Rows from block 11, named by matrix and row number. Each number is 50 + 12 x the weight over the matrix's rms, rounded and kept within 0 to 99. All counts start at 0.
# conv: 3x3 conv (model.decb.0.0.conv.weight, 128x256x3x3), inputs 220-241, a 3x3 kernel for each
conv.74:21 37 48 56 35 44 54 63 36 62 52 30 58 46 37 35 56 72 57 59 63 56 55 58 53 51 63 68 59 31 70 52 40 60 30 41 51 52 44 56 43 56 37 49 39 39 61 57 63 39 61 43 44 48 45 39 59 60 41 37 43 64 58 58 44 49 55 67 57 31 41 67 56 66 97 53 67 56 66 59 39 26 65 50 56 34 48 50 59 45 50 61 44 41 46 50 44 54 62 59 55 56 52 54 59 61 53 15 40 18 48 58 56 33 51 57 23 75 56 22 44 46 48 51 44 40 45 74 62 26 28 28 29 64 54 47 60 57 46 47 55 43 53 49 86 34 45 49 54 58 29 54 30 53 58 30 51 55 53 44 54 54 59 47 67 39 68 44 51 51 42 57 72 46 57 67 32 45 19 43 55 74 60 45 54 39 48 59 62 45 41 55 55 46 42 67 72 46
conv.75:30 35 73 39 44 54 56 43 51 68 58 13 32 27 60 36 72 44 56 58 45 70 45 40 26 66 69 43 35 47 46 54 25 56 34 56 58 28 86 42 38 51 48 56 45 61 45 27 92 31 52 30 21 60 48 38 38 30 41 58 45 50 39 60 66 39 44 58 44 51 47 54 36 45 61 38 71 60 60 52 32 32 61 64 49 52 55 49 57 34 66 28 47 50 56 38 52 51 60 37 48 72 48 67 56 45 46 62 61 58 78 55 45 43 60 51 82 70 35 63 46 52 43 44 55 49 62 65 45 39 59 35 64 52 44 44 84 57 56 53 27 51 65 66 57 47 32 43 47 45 36 69 73 43 71 61 59 53 64 60 59 37 39 43 69 53 68 23 45 50 55 60 41 52 39 47 41 50 50 52 44 58 44 36 39 39 53 54 73 44 46 37 39 49 63 57 30 49
conv.76:45 67 53 59 48 43 31 53 48 60 40 89 55 55 52 36 58 60 59 54 39 48 44 58 55 46 63 26 55 63 46 63 70 81 41 40 58 60 61 78 61 54 40 47 39 36 58 48 47 45 51 58 52 32 46 26 25 59 60 56 72 65 50 50 58 48 53 47 52 51 39 65 61 44 65 44 48 58 45 25 47 49 53 41 40 27 41 54 22 27 78 59 43 55 43 49 32 35 55 57 40 78 51 55 48 54 26 64 58 50 37 72 59 69 33 49 37 52 64 40 47 57 46 55 30 53 56 34 33 41 44 38 47 41 63 52 63 59 70 78 58 43 55 35 56 75 27 97 78 84 54 70 20 36 43 59 66 54 41 35 53 54 54 51 34 62 51 56 43 41 29 30 57 57 46 37 34 57 60 37 48 36 53 39 54 63 50 52 57 44 40 44 51 40 64 37 51 44
conv.77:53 80 24 53 45 65 52 60 49 44 68 42 47 34 49 51 45 45 60 13 41 53 53 37 62 14 60 37 67 35 44 40 46 55 25 51 64 36 69 29 47 29 46 47 45 60 52 56 40 54 49 60 46 30 43 31 62 47 62 41 69 41 80 39 55 42 45 51 44 48 40 54 51 56 25 47 62 60 47 57 55 59 51 53 42 43 57 50 80 53 39 37 52 50 59 50 55 46 60 55 54 31 46 44 47 51 62 53 76 28 56 30 74 22 37 56 68 50 88 51 72 73 51 38 51 53 41 33 35 48 55 49 46 36 68 47 52 42 41 84 68 37 53 36 46 70 58 64 53 32 35 99 15 53 25 57 52 60 44 55 55 36 40 59 54 56 67 44 46 78 55 60 59 63 32 52 42 68 52 59 61 53 57 48 48 60 40 55 47 37 26 64 51 52 33 54 73 51
conv.78:30 60 34 63 52 68 38 36 71 45 56 47 34 26 52 52 61 40 34 19 47 50 68 54 56 46 44 87 50 61 50 27 61 45 59 70 42 38 46 61 52 37 78 46 66 60 47 49 38 39 56 74 40 43 39 41 63 46 40 36 51 63 49 41 39 37 52 53 35 39 55 43 31 36 53 50 75 57 52 37 58 52 55 61 35 51 63 56 38 60 48 44 68 76 56 35 39 46 63 38 53 56 40 47 33 57 44 27 42 50 43 52 44 29 58 46 63 47 54 27 63 50 61 71 30 79 37 53 59 70 50 25 53 39 63 46 43 85 48 48 53 45 56 48 46 51 51 41 58 57 50 62 49 45 60 32 47 51 51 49 39 41 52 55 44 55 57 36 87 46 65 55 41 38 43 61 77 63 45 52 58 40 40 35 38 58 70 63 30 26 40 48 59 53 35 73 48 34
conv.79:54 66 76 57 37 55 72 42 51 46 45 83 55 25 70 67 43 40 44 61 66 57 49 24 40 48 54 44 63 49 33 64 66 55 51 42 59 39 45 67 74 65 59 66 20 37 53 68 53 56 57 45 38 44 57 54 23 69 58 66 74 43 57 50 47 61 62 51 44 45 59 53 52 77 42 45 51 40 29 58 78 55 54 71 61 59 36 39 41 42 52 62 72 48 43 38 58 40 45 60 60 50 37 38 40 62 48 61 41 59 51 49 55 37 60 33 66 42 51 53 29 46 55 67 33 49 46 65 55 57 61 32 62 59 42 48 69 63 49 70 46 51 68 46 58 76 56 28 66 59 54 89 77 50 40 65 27 35 33 43 57 59 61 66 09 34 48 71 57 47 55 55 55 54 39 34 63 57 48 82 27 38 47 69 46 51 52 38 39 48 58 32 52 46 68 33 50 47
conv.80:47 39 61 47 58 29 47 40 43 56 55 56 49 72 69 57 27 64 51 35 52 61 44 48 45 44 56 34 48 49 44 55 49 49 28 41 64 62 50 61 72 36 42 43 49 56 54 39 49 33 47 42 47 49 56 58 33 59 55 48 37 34 55 57 51 53 51 53 44 37 38 51 54 49 38 47 24 55 59 47 59 56 48 45 51 51 37 62 39 54 52 44 51 44 49 52 44 45 43 31 38 58 40 28 41 61 63 32 51 26 25 52 29 63 38 56 61 59 51 45 45 60 60 67 23 61 53 19 21 45 46 62 44 58 72 39 39 61 45 54 59 40 43 30 49 53 52 66 34 46 45 43 28 52 54 65 55 64 59 69 53 55 56 57 57 40 56 70 37 71 59 53 37 56 56 53 35 42 55 44 49 46 65 27 34 38 51 55 59 48 30 43 44 39 42 51 57 40
conv.81:55 51 54 59 51 56 12 59 29 45 42 60 33 50 56 45 25 68 55 00 51 42 44 70 38 75 27 60 49 86 56 79 74 54 54 58 66 49 42 27 68 73 37 71 60 43 53 55 53 38 49 54 27 48 58 33 45 61 66 38 34 51 51 61 57 49 50 49 51 52 58 61 41 36 64 06 60 47 33 75 33 36 42 49 48 63 35 48 42 65 45 53 66 37 56 59 65 57 16 69 40 34 62 51 55 57 28 57 28 28 49 50 52 38 49 56 56 45 39 59 44 55 67 64 67 42 62 43 72 50 61 51 40 60 52 63 63 39 22 23 30 47 38 46 54 44 65 40 78 35 61 37 54 54 52 54 55 52 47 40 24 42 58 46 42 55 25 42 57 45 37 52 63 57 51 17 48 44 56 61 46 28 51 64 33 22 40 61 64 59 54 80 41 69 49 29 53 59
conv.82:53 51 28 43 40 71 44 55 91 58 67 62 54 51 57 25 49 47 46 57 56 55 36 62 61 44 43 62 39 60 44 47 37 38 62 55 39 53 64 61 44 54 45 59 48 46 57 54 40 47 63 47 49 47 47 54 54 46 34 63 36 59 46 43 25 55 64 60 38 56 50 48 30 58 36 30 48 67 45 58 47 24 64 47 42 28 28 45 45 35 61 56 57 66 42 55 32 77 66 71 42 48 38 39 42 46 26 80 33 38 53 47 49 50 47 40 50 54 60 77 53 40 45 50 51 46 52 55 57 39 35 47 68 35 47 60 44 69 51 35 45 49 40 40 44 63 59 58 47 30 61 15 63 56 49 36 65 56 51 37 48 60 58 44 42 60 38 68 27 51 54 48 39 40 43 48 39 50 62 46 36 50 41 60 57 36 60 44 41 67 59 76 48 32 62 58 81 60
conv.83:53 62 47 86 64 46 53 35 64 74 47 39 32 51 60 31 35 56 39 38 39 69 36 57 46 65 56 39 48 49 35 48 65 33 35 48 60 43 59 64 40 48 56 63 70 38 57 60 46 56 62 35 54 48 58 44 58 53 59 38 53 63 54 49 46 41 63 47 63 57 47 36 56 45 41 48 43 41 65 32 48 46 49 29 35 50 52 34 38 37 53 64 56 47 39 31 32 59 37 43 58 69 33 37 43 50 53 63 42 58 31 61 44 46 56 59 44 52 45 60 57 40 35 58 35 39 43 60 51 62 56 57 31 60 46 74 41 43 20 67 57 49 39 35 67 53 59 46 43 53 39 45 65 90 54 56 37 54 50 47 47 48 30 68 57 66 66 63 53 56 65 63 34 47 43 58 57 58 38 49 60 51 44 43 77 52 55 51 47 49 37 36 32 50 36 46 55 32
conv.84:56 60 49 65 43 54 49 51 55 74 43 47 39 45 32 68 33 47 53 47 33 63 43 72 37 77 29 70 24 47 44 56 43 34 62 58 55 71 40 43 72 59 49 78 64 58 50 33 47 40 58 51 46 48 53 46 51 59 49 49 30 46 53 48 58 46 63 59 63 51 73 58 15 69 81 59 49 41 43 34 41 40 37 38 50 69 34 59 42 54 44 39 55 46 71 44 55 42 68 37 41 41 47 68 21 81 32 47 55 63 57 39 35 46 44 40 50 65 59 54 57 43 57 65 29 41 47 56 51 51 60 65 51 17 36 37 65 58 83 58 55 22 34 59 41 39 69 45 57 45 62 33 52 44 46 70 41 54 70 41 50 55 37 51 62 40 38 47 55 69 54 50 57 64 46 56 61 60 55 58 66 36 62 40 49 36 24 61 56 39 68 35 43 50 33 68 52 47
conv.85:37 35 47 47 61 34 43 56 47 51 44 50 47 48 56 66 61 35 50 57 41 50 58 39 33 35 64 54 29 55 21 61 56 45 31 50 59 41 52 43 65 51 48 57 49 55 44 67 43 57 39 44 48 60 54 48 61 50 54 58 58 53 34 46 48 57 59 51 46 41 46 67 33 55 37 65 54 43 41 44 68 68 33 41 58 63 38 61 43 55 46 49 47 27 45 70 44 52 43 61 60 48 60 42 54 42 48 46 46 51 52 69 58 60 43 57 47 45 58 51 63 45 32 42 56 77 49 45 68 58 47 67 37 48 48 60 73 51 46 41 51 52 41 51 54 57 62 43 40 39 49 55 69 37 43 45 66 50 56 41 49 51 60 52 55 48 49 48 54 53 54 38 60 62 63 42 70 48 64 56 57 52 49 45 46 59 57 53 59 74 38 35 35 48 52 42 44 48
conv.86:61 67 37 58 42 50 63 56 23 52 35 52 44 38 65 58 59 51 62 52 47 63 30 70 56 64 32 42 72 48 65 33 54 48 69 33 49 33 57 30 35 45 40 54 39 53 36 35 35 59 64 53 46 59 50 60 65 46 37 59 53 48 53 45 35 53 53 34 30 58 45 41 83 41 42 57 46 29 51 32 33 35 56 56 52 49 36 53 42 42 40 52 65 29 53 40 54 39 61 75 49 38 77 51 52 41 79 35 41 37 31 51 44 47 54 40 34 47 47 73 66 67 81 52 35 78 48 67 39 61 23 33 60 43 26 49 39 67 69 60 48 70 46 38 50 27 49 54 61 41 67 37 46 65 64 47 49 58 66 55 37 56 55 59 63 50 65 61 63 28 46 50 60 32 60 32 54 60 47 44 55 36 47 26 41 45 37 53 39 49 61 40 40 52 62 47 83 39
conv.87:67 64 55 18 35 56 48 51 40 38 24 57 52 05 51 62 64 53 57 29 49 67 60 49 62 65 28 56 85 63 34 36 49 91 62 71 65 66 39 33 57 43 48 65 25 76 33 44 60 69 53 35 66 39 72 85 22 43 44 48 77 72 57 38 53 32 61 43 49 58 20 58 58 50 44 54 47 54 61 64 62 56 27 37 54 38 34 48 42 46 85 60 63 62 47 58 43 58 73 40 29 36 61 59 55 51 49 59 27 55 37 62 50 60 24 72 62 61 32 56 55 45 67 34 39 76 41 70 17 50 65 41 50 42 52 26 96 23 16 86 63 37 97 28 51 54 49 48 70 54 38 81 61 56 44 45 44 66 47 86 39 46 29 80 61 60 24 40 45 58 43 52 51 40 62 49 34 59 56 48 61 40 64 43 63 55 48 39 46 51 48 55 56 59 41 65 60 50
conv.88:44 44 60 56 48 58 50 55 48 61 45 43 59 46 41 51 53 54 47 57 31 47 55 49 49 48 54 51 49 45 58 52 62 42 45 55 44 49 34 46 40 53 54 47 45 48 46 69 65 51 56 52 39 49 51 50 63 59 54 43 45 51 37 58 47 51 60 39 60 58 58 49 50 70 38 48 53 44 50 33 64 26 45 31 46 51 46 40 50 51 35 49 52 59 46 53 51 36 37 62 47 38 42 59 45 50 48 63 40 40 38 53 43 51 58 55 38 44 67 59 55 49 65 37 70 55 44 63 45 47 43 53 57 54 53 38 48 32 52 36 45 42 52 47 47 49 51 72 53 52 52 45 44 59 55 38 50 51 51 28 57 67 50 54 44 57 46 39 44 34 53 63 51 50 44 53 61 54 59 60 69 40 57 33 66 41 44 62 64 59 47 40 45 52 39 48 43 39
conv.89:60 35 30 71 45 38 27 32 60 51 42 36 49 54 22 26 70 42 41 55 67 69 69 40 54 66 75 65 26 61 18 26 61 75 48 51 34 44 66 64 49 40 56 45 40 20 37 76 46 65 49 59 67 80 63 39 72 47 45 55 35 38 62 67 40 50 58 53 51 41 66 51 59 41 45 57 51 50 62 60 60 39 45 39 47 53 56 54 52 52 45 37 74 40 31 32 52 19 42 33 54 45 82 53 58 44 55 47 59 59 56 36 67 51 82 77 51 58 72 46 62 68 48 47 47 56 60 48 56 45 67 27 52 40 47 99 64 68 27 41 32 79 60 50 38 46 44 16 31 52 66 79 27 66 55 41 46 41 63 54 47 40 69 53 60 29 47 24 29 46 57 48 49 51 60 31 54 39 56 31 24 65 59 50 63 53 59 52 66 33 33 41 65 30 40 54 43 30
conv.90:38 40 37 43 56 25 61 59 43 54 65 44 49 60 36 40 61 57 73 38 51 24 46 40 44 55 25 45 50 70 51 51 46 59 47 55 40 43 52 54 60 54 42 42 64 55 72 50 55 56 67 59 53 36 45 40 62 66 40 64 39 63 48 57 37 40 45 58 48 49 53 50 53 50 56 16 53 53 59 51 54 44 47 56 57 39 61 51 57 50 38 40 42 72 35 55 72 54 46 56 61 38 66 30 67 27 46 60 49 69 74 66 57 62 28 68 39 61 55 57 48 45 49 46 62 56 58 33 58 80 44 63 41 39 43 39 51 26 52 45 47 25 71 45 34 60 42 34 42 31 60 52 64 42 74 48 53 51 34 30 41 41 51 43 58 52 48 70 52 53 54 36 35 45 37 58 36 34 58 53 40 54 36 61 55 54 50 53 55 64 53 63 68 54 84 64 59 44
conv.91:50 38 44 46 68 46 51 63 50 67 44 50 74 55 68 64 44 60 47 33 47 64 46 50 34 43 59 47 70 32 64 55 69 51 44 67 34 30 55 75 70 45 71 81 36 53 50 42 52 64 57 50 64 41 45 38 60 56 36 62 59 25 43 54 62 61 49 57 40 53 54 63 71 79 35 46 59 63 36 37 82 60 25 64 54 63 66 51 41 45 38 58 39 57 70 80 53 66 56 51 34 25 72 39 57 56 37 22 48 48 78 57 78 68 33 48 37 28 47 38 33 47 58 30 44 78 51 54 43 52 56 39 51 22 50 47 38 41 37 47 74 43 64 22 62 44 47 51 41 33 52 66 55 45 59 40 59 68 57 52 36 71 42 59 33 45 41 41 28 67 50 44 46 53 56 59 53 55 56 58 47 38 65 48 29 59 41 42 63 43 43 54 44 43 59 39 44 71
conv.92:43 46 59 43 58 43 46 49 62 76 23 44 33 58 50 42 53 59 56 47 52 41 74 45 53 36 70 59 55 43 53 59 21 71 35 39 46 47 55 45 57 36 51 42 54 62 53 72 49 43 26 51 35 33 51 37 51 41 33 55 42 52 63 37 57 47 39 44 40 27 63 31 63 57 52 57 63 55 56 43 66 54 44 54 57 63 57 59 48 52 38 48 47 51 34 61 62 47 38 49 53 53 36 63 48 56 18 42 50 60 78 38 55 42 78 71 64 58 59 60 42 41 52 53 46 53 75 55 34 23 67 58 48 38 54 51 70 65 25 63 61 72 34 52 47 48 65 53 60 48 36 91 19 59 51 48 38 50 54 47 36 53 51 60 58 60 47 62 47 58 65 47 62 53 45 53 67 52 57 34 68 49 29 77 27 39 39 39 58 47 57 57 38 67 39 70 44 56
conv.93:45 58 44 64 41 52 61 69 30 66 52 41 62 63 38 57 43 45 43 43 46 64 43 45 52 47 61 49 41 34 36 64 55 52 43 51 63 42 60 58 55 56 66 36 59 40 55 33 54 47 36 43 71 62 63 41 52 31 49 39 39 28 41 49 28 65 47 46 57 49 48 66 40 45 47 41 44 71 43 52 46 37 46 47 48 48 39 50 43 57 57 38 55 41 49 53 70 48 53 70 39 61 42 71 57 51 38 64 35 54 62 52 68 53 64 41 65 61 36 62 33 67 35 51 32 48 81 39 51 62 49 62 32 60 60 50 56 12 46 46 45 48 47 49 49 60 62 28 37 23 27 43 54 47 49 48 41 44 62 49 64 43 61 34 57 49 56 80 48 52 27 50 56 58 40 53 40 52 65 46 51 51 44 22 44 73 52 51 35 73 16 41 57 54 50 54 43 62
conv.94:76 68 67 49 46 47 39 69 63 42 54 50 44 54 27 52 56 59 85 44 57 56 55 51 44 61 29 32 50 56 49 50 46 38 52 42 42 46 61 43 34 24 63 47 32 59 47 57 65 23 61 56 51 51 67 61 40 44 37 48 59 39 56 57 54 36 73 58 49 56 47 49 48 41 44 42 32 55 69 48 45 45 54 57 46 38 55 53 42 46 46 75 51 54 40 34 39 62 60 31 63 54 27 48 60 58 67 69 46 65 11 51 56 40 57 29 56 55 54 60 50 57 38 44 34 61 39 56 61 41 62 71 21 45 50 53 45 54 59 51 69 73 52 47 74 46 52 55 51 55 35 47 38 60 48 40 52 46 42 40 74 39 59 59 38 40 66 72 52 30 62 71 55 60 48 44 75 60 40 50 59 52 40 54 43 33 26 46 61 51 68 64 69 34 73 73 58 66
conv.95:36 43 48 55 53 57 64 40 61 43 52 46 42 50 42 50 51 51 56 56 65 63 66 47 46 69 57 49 44 48 56 53 31 39 43 53 44 46 65 66 61 58 49 40 39 56 62 43 69 58 59 60 57 63 43 61 55 39 51 57 38 53 50 45 61 34 46 41 47 49 58 48 24 68 35 37 68 50 79 49 42 50 57 34 48 47 51 59 54 43 55 54 60 57 55 44 54 40 37 57 85 39 59 40 50 67 54 37 41 44 84 26 46 67 55 46 15 74 45 57 32 57 63 26 46 78 60 62 49 30 43 33 65 50 54 56 33 68 57 18 51 61 51 48 55 47 83 66 41 20 53 39 95 54 48 38 29 40 66 62 71 52 60 41 35 48 45 65 52 42 34 32 36 57 34 61 47 42 65 48 53 46 42 50 49 33 59 30 38 48 43 50 50 54 55 46 49 51
conv.96:45 31 41 50 52 63 47 49 56 47 37 31 36 48 60 55 49 54 49 55 37 28 44 47 55 47 61 65 65 37 44 59 48 60 54 33 50 55 39 57 29 39 38 55 40 56 76 36 34 59 44 38 40 66 41 57 53 48 51 41 57 60 38 30 63 61 50 61 37 63 58 43 44 75 56 50 50 62 62 67 74 29 51 30 48 48 72 50 47 57 50 71 52 32 72 39 82 37 54 53 41 62 35 45 63 90 39 32 67 42 43 44 81 67 73 57 29 57 53 55 45 61 36 59 48 52 41 36 35 73 87 48 40 69 71 60 44 34 38 43 45 29 39 45 51 58 51 42 55 48 68 32 46 44 43 57 43 40 40 32 40 30 36 75 50 67 55 32 34 46 40 53 41 58 33 31 61 66 45 55 32 58 42 66 39 57 42 53 33 46 42 37 46 59 44 42 73 49
conv.97:43 41 64 56 24 32 55 28 55 44 61 44 71 33 30 46 60 40 56 52 51 39 52 50 45 57 29 35 42 41 62 31 74 43 35 54 41 32 40 34 41 69 48 46 39 43 49 61 65 39 35 54 48 55 39 68 56 31 52 50 48 37 81 39 67 36 33 59 42 39 39 36 57 60 18 42 46 80 35 51 71 57 43 51 60 62 53 52 63 59 35 54 45 24 44 73 70 40 78 45 67 62 49 34 60 31 50 34 51 48 41 50 70 36 57 42 63 47 57 38 53 59 48 30 42 67 43 42 39 60 51 72 19 29 59 43 22 54 60 18 37 47 33 46 49 38 29 29 91 99 66 19 23 64 36 43 45 59 57 22 61 39 46 65 31 56 50 45 45 63 70 42 62 42 63 50 61 64 45 64 38 54 58 44 71 55 44 57 57 56 17 49 40 56 51 46 51 51
conv.98:74 57 43 35 58 55 39 26 36 60 28 37 55 62 38 15 53 63 45 61 47 48 43 59 82 41 66 45 64 58 71 32 67 70 40 47 33 39 45 46 44 74 47 64 45 86 60 43 62 41 58 44 24 50 41 37 49 70 37 51 48 40 67 48 48 50 56 59 58 38 45 60 63 42 32 39 55 41 83 55 63 52 49 62 51 48 49 54 51 44 43 44 54 73 40 61 64 41 60 55 37 65 48 50 69 77 28 65 40 52 74 69 48 57 67 48 83 38 35 63 55 45 56 22 46 40 44 44 44 51 78 53 47 54 75 37 37 45 29 41 59 63 50 19 75 56 56 40 53 56 39 62 31 56 46 51 35 30 38 41 45 57 50 71 48 47 52 50 44 31 46 63 48 48 47 52 48 62 55 51 36 31 34 56 37 70 39 77 55 44 52 19 36 36 62 66 55 49
conv.99:42 54 58 40 57 67 44 56 52 27 39 48 62 52 59 25 49 34 58 44 31 56 46 47 58 35 55 44 57 52 39 70 40 54 28 65 66 65 54 57 49 51 22 54 50 42 54 46 68 66 59 53 58 58 41 38 74 65 50 39 58 38 33 58 54 49 38 50 52 53 48 47 53 37 77 55 53 46 47 64 49 48 30 49 41 40 48 48 44 53 69 49 50 62 59 66 58 61 31 45 29 44 25 23 43 55 53 49 55 45 33 47 57 64 57 26 51 70 51 63 49 57 48 42 46 47 51 42 70 36 38 45 45 44 56 67 42 39 53 52 66 55 34 59 32 37 63 48 60 38 30 62 49 27 26 59 53 34 54 43 60 50 47 41 49 62 37 37 22 39 56 48 38 57 69 44 40 16 62 43 56 48 45 64 45 64 58 52 50 51 57 66 54 32 38 36 52 30
conv.100:39 79 41 60 29 33 43 47 47 51 37 52 58 44 50 72 78 38 47 47 60 61 30 63 51 51 53 58 55 41 49 38 48 57 40 63 59 38 49 39 42 58 52 58 46 57 54 40 57 67 69 34 43 70 30 55 57 37 41 37 37 45 46 54 26 39 58 62 63 47 46 48 49 45 45 35 45 51 41 59 57 52 49 52 49 63 60 40 40 41 48 44 63 48 65 21 64 64 36 73 56 61 54 38 55 49 48 53 45 74 51 59 38 14 52 68 74 44 56 43 65 50 26 53 54 20 31 45 53 74 46 48 48 68 60 62 38 37 44 50 61 33 36 62 46 54 32 51 23 59 64 32 53 61 37 47 33 55 43 27 57 47 48 55 54 47 58 49 47 44 52 60 41 56 36 53 45 49 41 55 27 60 29 41 51 59 32 58 58 38 33 80 47 48 58 50 62 67
conv.101:51 40 45 56 62 42 51 54 57 53 24 51 61 60 48 45 57 60 53 62 58 53 58 38 24 42 52 40 38 60 52 31 62 25 53 33 50 35 59 39 52 39 55 32 47 50 58 49 52 65 42 49 56 63 52 48 65 26 54 67 58 29 56 43 31 54 50 42 44 45 46 33 30 47 45 39 65 36 23 56 35 42 51 37 54 45 46 52 39 46 60 56 51 36 57 66 44 40 40 61 46 53 43 44 56 55 58 37 47 47 49 27 43 38 35 44 55 41 49 35 42 43 59 47 54 26 27 60 30 33 64 44 31 42 52 60 45 58 47 57 56 58 48 47 53 55 56 46 63 52 59 67 57 59 45 47 39 46 73 50 56 46 47 39 50 45 39 45 39 55 63 57 38 57 58 70 49 45 53 57 57 24 68 53 48 59 51 46 51 47 46 51 36 58 45 60 39 47
conv.102:54 45 37 60 59 51 56 48 71 78 60 43 29 49 58 51 36 56 48 52 47 43 46 63 39 73 51 56 20 64 27 47 40 57 22 63 75 44 45 71 60 44 41 51 46 39 47 43 25 45 61 59 77 54 51 32 63 41 54 50 35 55 41 32 45 38 42 63 54 45 43 57 69 51 53 31 71 72 61 49 23 17 71 34 74 51 51 56 58 61 33 66 23 47 35 46 30 55 50 44 52 33 60 75 62 50 33 33 53 67 49 72 24 70 62 48 51 53 62 26 68 40 64 42 54 65 59 45 56 46 44 26 50 30 60 54 46 51 43 50 45 65 56 62 53 48 54 25 53 54 65 35 39 38 53 53 48 49 46 56 41 48 41 54 33 60 64 28 64 61 54 72 61 67 30 52 37 56 43 55 52 37 44 56 48 63 63 40 51 49 58 55 57 66 50 62 57 49
conv.103:50 39 67 46 44 43 44 40 43 27 43 57 49 61 36 65 52 32 64 66 38 60 43 45 54 43 43 42 51 49 41 58 62 55 46 43 45 31 33 29 54 63 50 54 41 48 32 41 43 26 57 46 46 42 50 49 43 68 60 42 48 68 39 41 56 44 64 45 63 48 58 68 53 21 62 48 38 47 14 41 59 36 42 41 61 35 30 52 53 61 51 41 33 53 39 48 49 35 38 51 57 49 58 51 51 61 51 48 44 52 55 63 42 50 48 38 44 52 41 65 50 38 56 30 43 54 66 44 36 58 43 37 55 55 57 38 60 44 68 61 48 51 58 46 46 41 50 64 72 47 43 26 74 34 46 66 52 43 59 57 56 53 72 67 29 79 56 58 37 17 39 56 31 64 64 55 26 75 53 39 50 50 32 69 69 49 48 60 69 74 35 47 23 55 52 65 60 63
conv.104:68 59 65 51 41 46 62 50 47 35 50 45 35 49 43 43 45 42 65 38 43 59 74 33 40 53 64 33 19 45 43 64 54 49 40 30 69 23 34 52 45 43 60 55 78 54 60 65 57 57 73 43 62 48 61 38 63 36 34 57 42 48 22 53 66 49 62 59 40 56 45 44 88 66 37 70 48 09 34 31 68 46 49 55 27 59 49 42 36 55 45 45 50 50 41 63 41 54 40 30 51 40 53 21 34 65 31 27 31 58 52 73 59 46 29 52 62 58 41 56 43 38 62 46 40 52 56 38 35 45 71 42 43 50 59 41 44 64 66 48 54 44 74 40 49 50 57 51 39 47 61 50 62 47 55 61 51 54 57 63 64 42 31 63 45 50 47 63 14 34 54 51 56 47 50 76 60 53 63 44 53 53 38 37 67 29 34 35 47 28 52 58 40 67 66 48 55 49
conv.105:33 70 58 60 59 56 57 43 51 45 58 49 58 43 47 35 38 72 32 54 66 58 56 61 61 74 52 33 43 45 36 25 43 60 46 30 51 52 47 26 40 58 31 34 57 37 50 42 44 45 46 58 47 40 53 31 45 35 44 47 40 34 61 52 46 46 49 40 49 27 47 43 26 42 75 80 33 41 51 53 42 36 50 54 45 52 46 60 50 50 87 58 60 33 50 57 41 41 65 52 54 70 34 44 17 90 53 14 66 47 72 59 82 41 58 65 41 38 30 57 66 35 34 61 50 49 47 53 45 48 63 40 46 45 60 37 52 41 51 39 50 24 43 51 55 27 52 35 50 38 57 25 66 64 34 49 45 39 42 53 41 31 71 56 51 72 67 46 72 56 62 59 50 64 67 50 50 47 41 59 80 61 52 37 51 35 41 52 48 26 61 71 43 54 47 70 40 40
conv.106:45 49 45 47 50 67 53 42 47 41 66 39 17 31 43 48 37 60 52 35 48 38 46 29 65 46 60 40 61 52 47 47 36 80 60 60 46 35 65 66 40 43 44 60 70 62 45 68 25 51 73 69 61 60 66 48 31 47 47 53 44 52 50 50 34 42 52 38 35 34 55 43 66 50 50 57 51 58 32 63 55 40 61 51 47 42 63 52 42 49 43 52 52 41 43 44 55 56 59 40 43 42 54 64 47 62 25 45 66 39 60 43 53 61 61 53 13 53 35 79 54 62 61 54 48 63 50 49 47 29 29 48 54 46 59 48 27 55 52 68 54 40 45 60 46 48 56 39 29 41 32 50 44 53 45 48 38 39 53 41 54 52 61 47 51 36 44 52 47 46 44 54 33 71 47 58 50 42 53 60 61 32 43 60 32 54 57 61 66 39 45 49 41 56 33 58 50 29
conv.107:57 67 62 72 54 23 57 66 34 46 45 45 65 66 49 62 41 62 41 56 64 50 42 55 51 70 40 41 41 54 46 40 49 43 32 67 54 50 62 67 56 54 53 49 66 46 56 37 63 38 66 56 43 49 48 34 43 44 51 38 44 56 57 43 47 51 55 36 40 41 56 59 52 49 59 55 41 52 32 33 32 61 56 40 63 43 63 55 40 41 58 52 46 53 49 44 65 46 38 57 41 51 71 42 77 37 71 68 60 46 52 39 59 69 36 49 27 46 52 55 43 59 54 32 23 28 24 36 41 75 59 49 44 68 46 47 49 53 41 56 56 69 41 29 40 37 44 33 38 40 45 09 49 33 57 58 58 36 56 57 46 63 62 49 38 34 52 44 67 45 34 51 39 57 56 42 48 46 55 57 57 49 51 45 32 28 45 50 46 47 59 49 61 63 50 32 72 64
conv.108:52 56 73 56 57 61 38 75 62 47 66 63 50 67 41 42 46 55 68 61 49 46 57 87 53 64 34 51 53 48 56 69 44 42 50 50 42 67 52 44 48 54 57 59 46 69 34 53 34 44 61 57 57 46 51 32 47 58 74 57 33 44 36 47 49 47 53 49 46 50 47 33 52 42 81 32 77 30 57 36 46 44 57 46 46 50 46 45 44 62 68 43 48 44 48 49 48 91 48 48 53 51 53 73 52 31 35 43 69 71 64 71 51 60 65 41 58 54 28 44 77 52 18 55 29 50 62 50 44 42 35 59 50 50 51 43 42 56 41 43 59 70 58 62 42 42 53 49 50 40 54 49 57 50 45 55 49 63 63 65 56 52 46 58 43 49 30 43 59 65 64 53 20 65 55 50 58 64 75 49 62 31 60 36 75 51 55 63 34 49 52 53 60 44 73 64 48 53
conv.109:35 55 58 64 44 56 50 60 15 41 52 65 34 47 44 71 43 45 46 34 44 44 41 57 42 80 50 59 55 38 58 55 40 58 19 44 42 36 36 55 46 25 47 61 28 47 62 46 54 41 54 34 56 62 56 52 30 39 65 57 39 45 61 54 52 47 46 32 59 55 45 41 45 69 16 75 24 60 59 43 55 49 53 47 29 56 46 60 47 68 64 57 67 27 64 75 52 35 68 67 31 45 35 58 42 35 57 36 14 64 72 47 60 72 58 28 58 62 58 41 50 38 73 42 62 20 46 36 49 34 48 47 48 47 58 79 54 40 56 42 59 59 71 59 35 55 37 38 40 51 56 42 56 52 36 54 55 25 25 32 55 37 41 36 65 41 58 49 60 57 68 54 58 56 45 28 77 60 55 50 48 52 74 33 58 51 61 52 74 57 51 65 48 44 63 47 66 62